config.toml
dataset = "single toy objects rendered from many sides on busy backdrops"
image_size = 32
fused_qkv = false
qk_norm = true
init = "trunc_normal_002"
max_steps = 15800
epochs = 39.8
Rows from block 2 of a small multi-label image tagger, named by matrix and row number. Rows with one number belong to one neuron. Each number is 128 + 24 x the weight over its row's rms, rounded and kept within 0 to 255. All counts start at 0. Numbers have three digits each.
After each neuron's rows are labels from the 100 images, of 14848, where the neuron reaches its largest size: "patch colour" is the nearest of a few named colours to the mean colour under the peak; "top examples" is what is common among them. Only what is clearly more common there than usual is listed. The data: single toy objects rendered from many sides on busy backdrops.
# gate: MLP gate (model.blocks.2.mlp.gate.weight, 512x128), inputs 0-127
# fc1: MLP up (model.blocks.2.mlp.fc1.weight, 512x128), inputs 0-127
# fc2: MLP down (model.blocks.2.mlp.fc2.weight, 128x512, transposed), outputs 0-127

gate.93:117129089121141120147150117134152110132128107153169164128103061131135112115131134132132103136160144154148136092149153119150105186141146112127135149074131108094111071088120111127163136128172096118123104141120180170130123093211133108122115134134129138119104129151099123150115121142152142124134112098132106180103154144113099113156141125107117130106109119139171149070102125116134138132115
fc1.93:102073115127093140112154143115170132141139128151117122111135153176153113109107118151130130141130146111125114113128099070180124173146170141130102155102140116146108084104132140107168091094150144170087133122139164087126125161160152143114188085114135114117137131135122136171120132123142128138097123114120149122138119164138152129138119140122112153142094095086175091152119139102104121095092
fc2.93:135140114108089132175116135152130123133145112171136142137118076175190118145180119130120113124128144154109133117169109115114153109132111113153153169114120123123129170080094075104133090142152114150109123142122151147100123101138160131148116078097109095153089122134083174148091099126097113111138127114147124136119160101150152126154125109094172099118135110132156166117120112133135143157108
patch colour: brown
top examples: flower; from above

gate.462:101116125105165156152130144159131112100128127142147111145128106151163124118129163106149126113155166153099115100140106155158158134130113097148122108129105119157099083116121100123106139128138115117088091103118136139164108151196139099131095102188127123127140121126115133136127071148150116167112126096127130157144119131156078162137138162127110066139128154156134092094094105159108117124079
fc1.462:123089097112129167133143172112114133156168166167148174107156147123131124116126127119136130107132152117112093113125089152117147127133127153106143110123113098135164162140150135103138129121142112084165155112138161104098131123113178153126150118169134133114123122118147172140106113122152053139099081143105110107107104101171116173112138099163118082135126111172102113138099167115151136117145
fc2.462:145150118091086118108113103106097118121077138127119111134121124150154190110161096157100097098143120149173117108163171119158165160135089186127121140164145130105146104129147113154108126193132096146134115114132149147156114133111137097133113112062136132117129122148118116091132164105147152150102118087116109153132145156120116119129096148139131180089117120150125125127112102115143153121146
patch colour: black
top examples: table

gate.200:117139107119139151146112128135146148095112130105132144110135126146074175116117082148128071139170139151109118089132168144161074149139112138121100105134100140147121130161169108123140138119169118165116175129140116128114097143142103157090182097118124124131105119121119142152120120147134110105136127077151091141081119151124131127186146116145132144148063105162143135128085123154145100120131
fc1.200:143158110188102080123135132144147117094148111130170103172105141157124110131135144102137137134132115204107128138153174145134101133116078138128092120121105117126137134110122116125104109112145114147112109105124113126170108117179106125149154091095169150133157122139119089110141095205115109116166157181171134117110109133150147133124123130108110114091109124133138097108105128112134113106134
fc2.200:155118130140124096076144096140104141149171140138136140148144114115134115199115158125111165146123124115143142122115114072102155150112156092119091200139148135136120107116144113166103123121090148110146149153093109146141156112134126130137117186156136123120128100119123113100102129177118097181098132117087152131152148131117143126070149128136135091164115144102121115121128110102107124106163
patch colour: brown
top examples: metallic

gate.139:149103129122119126121135147159152155137094115115164127135131165129125180090128124171140092098103186110086136122135127068145149119164096109116111128149154159117078101115124151108123144073066092122103101137154131137129107160145118116165118128128110146129156142099147103159156125103142143161124120094161137140149140130115142089171141133100119138137141116137179128086131119111151140125086
fc1.139:079116147158156167092154129151109154151151120067127153106103120114101172098112135115085110096103143109080130113138140127114147114138114120114103119161162150181146138132112118140107183141096152078126139176125118148121135147114183139122120125179115129118126145095143155140139161143120118154108117132155107153111136106102079139117142120114164089118138159139145106138119088121135150152102
fc2.139:150172113141109124079129086151168121100156149174116162124104118134137112082136118126130101105125152134165152114137132098117110114173174115090134128114148136122086119158110082112079114120122122122072115127131131113146115117108135084152120095144100136102101140126135117134147118150168159163149157166136125076146078139177117112101134112137140096110141121149156139147171129130123163147117
patch colour: grey
top examples: mushroom

gate.256:147143096112095159143123109131165119163126162133111090116095101089159137106140119131112075103158148170152118105088113145120134139144144156118147144140168129112140087107110134103117131153143063182105124132127159128151135162156103123138117116123123131122141155124101117142123148151148129129173133183158072097120107124102083109123119125136125135123097147122140110142151136125126122062071
fc1.256:121117130096143146127146168113119132135197152096078119095094135116133138174140092085133101161141133113108094102127167158107113083151108125134128118079130135139126152096133130117136132157100143123135168166136105114132146080153153116123118083112125109144127146166142109149111172141131089078162139109124192107147131139117128126121128098144138093156143171126122131113113137164128135094148
fc2.256:129123137131123139146110126128194104124117111114122157162098151149150127106135118082107150174109133118117134140141119162153142138117090164094160067107151102091109132144165161112130109105127114107117122097172133146132068175124135109111121158098123157153081099127162148126127133118109099140109150142120126141178130110149148143131108126072108163082093150127158091154138121115145136137137
patch colour: brown
top examples: from below; hammer

gate.285:117141163135170143127141101133152121133140121154113099099164090135105118137111142142178087168139139145157100144104083112103149117140086080082095142096138117123131116122155061133130133130122126124111120081127133107135126139203103144142143102156132143135150118109089131074149118148132171151110137110109168156139122114151093117148128100130102126137135157145139115147118086129090151121161
fc1.285:126136087092124107106150114108109106116100136155143163170128157148153090123155142111087134075139124144106113125134177179167148183106112157118106137146143153132129104133109120083130155151125121121123127158091167146134089151118114128149168172133161165134127146126151139152111153169111134127135136104121097095084085090118140127123129136158123141113138094117086124107084166139121114111120
fc2.285:143138119126156151118118115123148151108133148076104125117156068135101139151112142133165092170113129145163112115126135110038165121153075092099130159145110095067137144137156122163146136092142143122106127095194140133121128132160123142112113121148155127097131130131093125061147144123130154140138132110143152147129109126149135121167149093114115109123147145101155133137153126136134138119130
patch colour: green
top examples: green

gate.55:151128143112138155102110172116126083125169121124135166077117178143132147118102111115113087103102156115132128155114107127124124132092146178120139142132101091121108156114155132133163125117096112121156120126168107129083157150147120159144167146132142165112098128140145130115095128090113149098096127158141080122094119119079128130159117090105146160105105126194142152121095104128118133166123
fc1.55:139124113099084143153157168140146148154094171103151084147139119100133167105127148120140125100125121139123150141141145176136117101104091158112146103149160096112163110121129151146103122069118128132113139090150121161129115136170151133140128152158174124144136122081126147118122089116138074139133133175125116109131123138063131134159146107164153104128087124092103132136146156170136097115117
fc2.55:097118118136103135142076141122109139139131139149127123101153150142133167122132174126126158110119111150143117147117165127166187131112097153128138129140172109107130118140112131199102108126111130146105137076131100153113076122151131164136149103117127104104150116113122095137116094133094101138099127090116100150140184105118137150179094115118102132163112153138105131153166145134163124111186
patch colour: grey
top examples: boat; pink

gate.72:129159135185136157131128103155181095097131120125105151107082115128140146159145090104107123156132129093146139077144117135135159136129122098097103165127119143154111125108099151118149101145144097146120132147085165140120162132131154103203138159108047109147114171157137122122143129150137119149162136108128098139142117142107096094092133126140126130140077136141118127098150150121128132115121
fc1.72:124123149160111190120155132140124115131149127099109136138101145125125116112164117141117129111118131120075147124166141126120092151135149148138169107145092087110139093145183090110124132089117067122129088128148159141121107095143146135126103140142127153123147135110106114115111121088129107166153150144113175080123129131116146168145128129112128123090187167158128129164133102143161062130151
fc2.72:140123070117117092122098101082123189157166125175105120148148127143105154119152099105109138169108136142116142119089130167132114123176119159104133128129123116154104126102131144118127122136152091133085137086152111165103102167135121124175124140107084098140156111131127135150112124139103099134156139135135134173158121177151159092091122128126134139111108095115103100149102142119122141148176
patch colour: brown
top examples: hammer; black

gate.472:134174154137095127143107094128131139101095113085115139108164085136115144145130140166126108164150137140147139143123174085146148106106120108110113109050110140137142130137116135133121102124109127141076178127150117116112157085146115151114095118113130145103131155154094128131159109175147146145129133078090148125145105138132137112128092163094078154128100088115157109130123117162116167118148
fc1.472:116116135152172136144158132140087111168108131106170131126142113134145163121097162123112073088157152162101100121070126111172141122122125153131121128161141124104146132129165136109151110147135135068139124135120139144123115104108128117154102088152133158135165113126116140124144090145117116154144120138142132140103144102115151144142127128123123156110155042186104084153087109097127143110149
fc2.472:148116118142101127114104125110154130128152105146134159123172131127164104104135115142123124153140122130144141161099114141159110086108084102138151146143135098142099131083169145127142081117106065123104155146096099183154111107116140133157123137106125127175107134091088174125161145188123155115121085159119126086136136089135123074125127119123130129119148136157122145159167102113107108143117
patch colour: brown
top examples: yellow

gate.143:105109121150159161168131152151137095148134140110106120078121127180125174115107097124097124164134139127111146084111135125096092083112091146155121103131125170138121155134103099160073080140099153126119134122139142154132131138103126112102126102154174114126141146160141177161175096132155124140151151124154133122157122166110088102130123153112107119120093143110095131104134087123097154124115
fc1.143:128152160177085130120138094159122124126150132099146171116129093083120125171099132186123116129132098124122155150148129111084133131120166133109154103141168151126122097109104116152135126140147089176137151124096118090142122172114129134131134099181141129131094133162072132147121136141143120188118127175135087123139155118139121094105111122087116093150127137127117158086149114102143136131139
fc2.143:077061107113135132110140099130146091103136122109141126139103138132172124105117144161119163152131098120114106126141108102128126154136130149128095155104154107171136131122115154111108121118152095138135064095158152166165175144099101123146102167087102134081154169176182140125128179124131129155130143111160143134119122130119132136138148111144110153132120145085127117164148118091135110124133
patch colour: black
top examples: hammer; black

gate.423:111076134131141159168133104110118082121187067148154135100151137160108118148144079162152106127144155108132129081161137119124117132137121144142134128081170114129124077128120103113123116128131117145112121112118150143142110154178127129122197088137136112109098173150129163124095145128141114165135160089137146130136149119108129161143111086125120128138124089067128138124120122121124153107120
fc1.423:132112122120154131106168158131177175139145144154108108099115136148090133125129093108106137149082149108121113164131079147079135090158095112135108127135154112118136188161087143111139143154098124136116136131117115089102130126073122095138100141097110108175134134098151144120135118118131119063126140119125113114123155137109134142157134117090170127135131172152153137164153132111147123096174
fc2.423:138149149158152126117107120108097125162127148126142095089131158136142119106099123148156139149130090094141168162129118146154103121135156159110143104117103115203093128085180141102124152145121126132160139153098112126110084147089115131124132174156126156123118102129126089117135130143137165109097114143085095077160142120097105139079134120149098109090152118154149128140113162137143118121165
patch colour: brown
top examples: flower

gate.22:133126097148137127176082122147141126142114088135146124125145116150151102155081135122121105115161170147133121122122094119108102128088073135128163096130104113122090117138097122126097148137127155093171120150121179146139151096169126154097176148128149112159112139131177125177139098098138136145081117118120068137113159157143120110117137106115134129128103126108113144131128091143161091085130
fc1.22:105120135150140156138106110114110094108152115103138097091164114116161107160088170105141085131168133139112127129132131076155109097125141135132165165154153136164176139123131110109125149110145167167094083126125103127145142097134137108090094094143127146138072115125132144158132142102137124141149148173126101112152121109087135114108165101113140101146133104098095118180142129110161150097143
fc2.22:129082077101135129150115143127149122109129162139102104121145162120101130141124133194151152137122162166122126132119147119127137134113139102080129116126143111127106133139166108126116169143113091128119133100172144133107186152132147162083119116123116150131154155135144156145185138099118126132147142117136162166075160115090157095093131141171127120120134082100116094116103144095144110097089
patch colour: brown; black
top examples: metallic; level; bottle

gate.375:113130116165191113119150142178141120112117132070107112105135129144203155119127112096112111091133131142135142109140122112106135136113076155132071188102117168157119157141110124112114155105143130124085140121150124107122164137130144124142129102152098121125165146107131143107147129183149100139134118083161153154121129102129085141130143089155136104130087121139128128145113134132092132155101
fc1.375:124126154126104170165098141108149204107142151125123144163167136138112135076119131125140163119130128125137124140115137097151115145159190094130108121136116117176106094127111114147115130136080113140104153097148097143111155188104109153151107131111094093088164126081136127164131120143100144091114118119136141122112099156137171139106125138156157136106093143176134119141141120095120130121111
fc2.375:171116150100093097100111131153180137138135105115158166153112112110121146119124116089180129099124172146165126103117152122154152130117124141095119145120150120108098116124162113107094125154118155159130096144146137125113141090145156077149128097152123136164113130124130098145191095112158135128156131118119120102098107125187094108079146131135152088114134093157114150158124135105112119144088
patch colour: brown
top examples: ice cream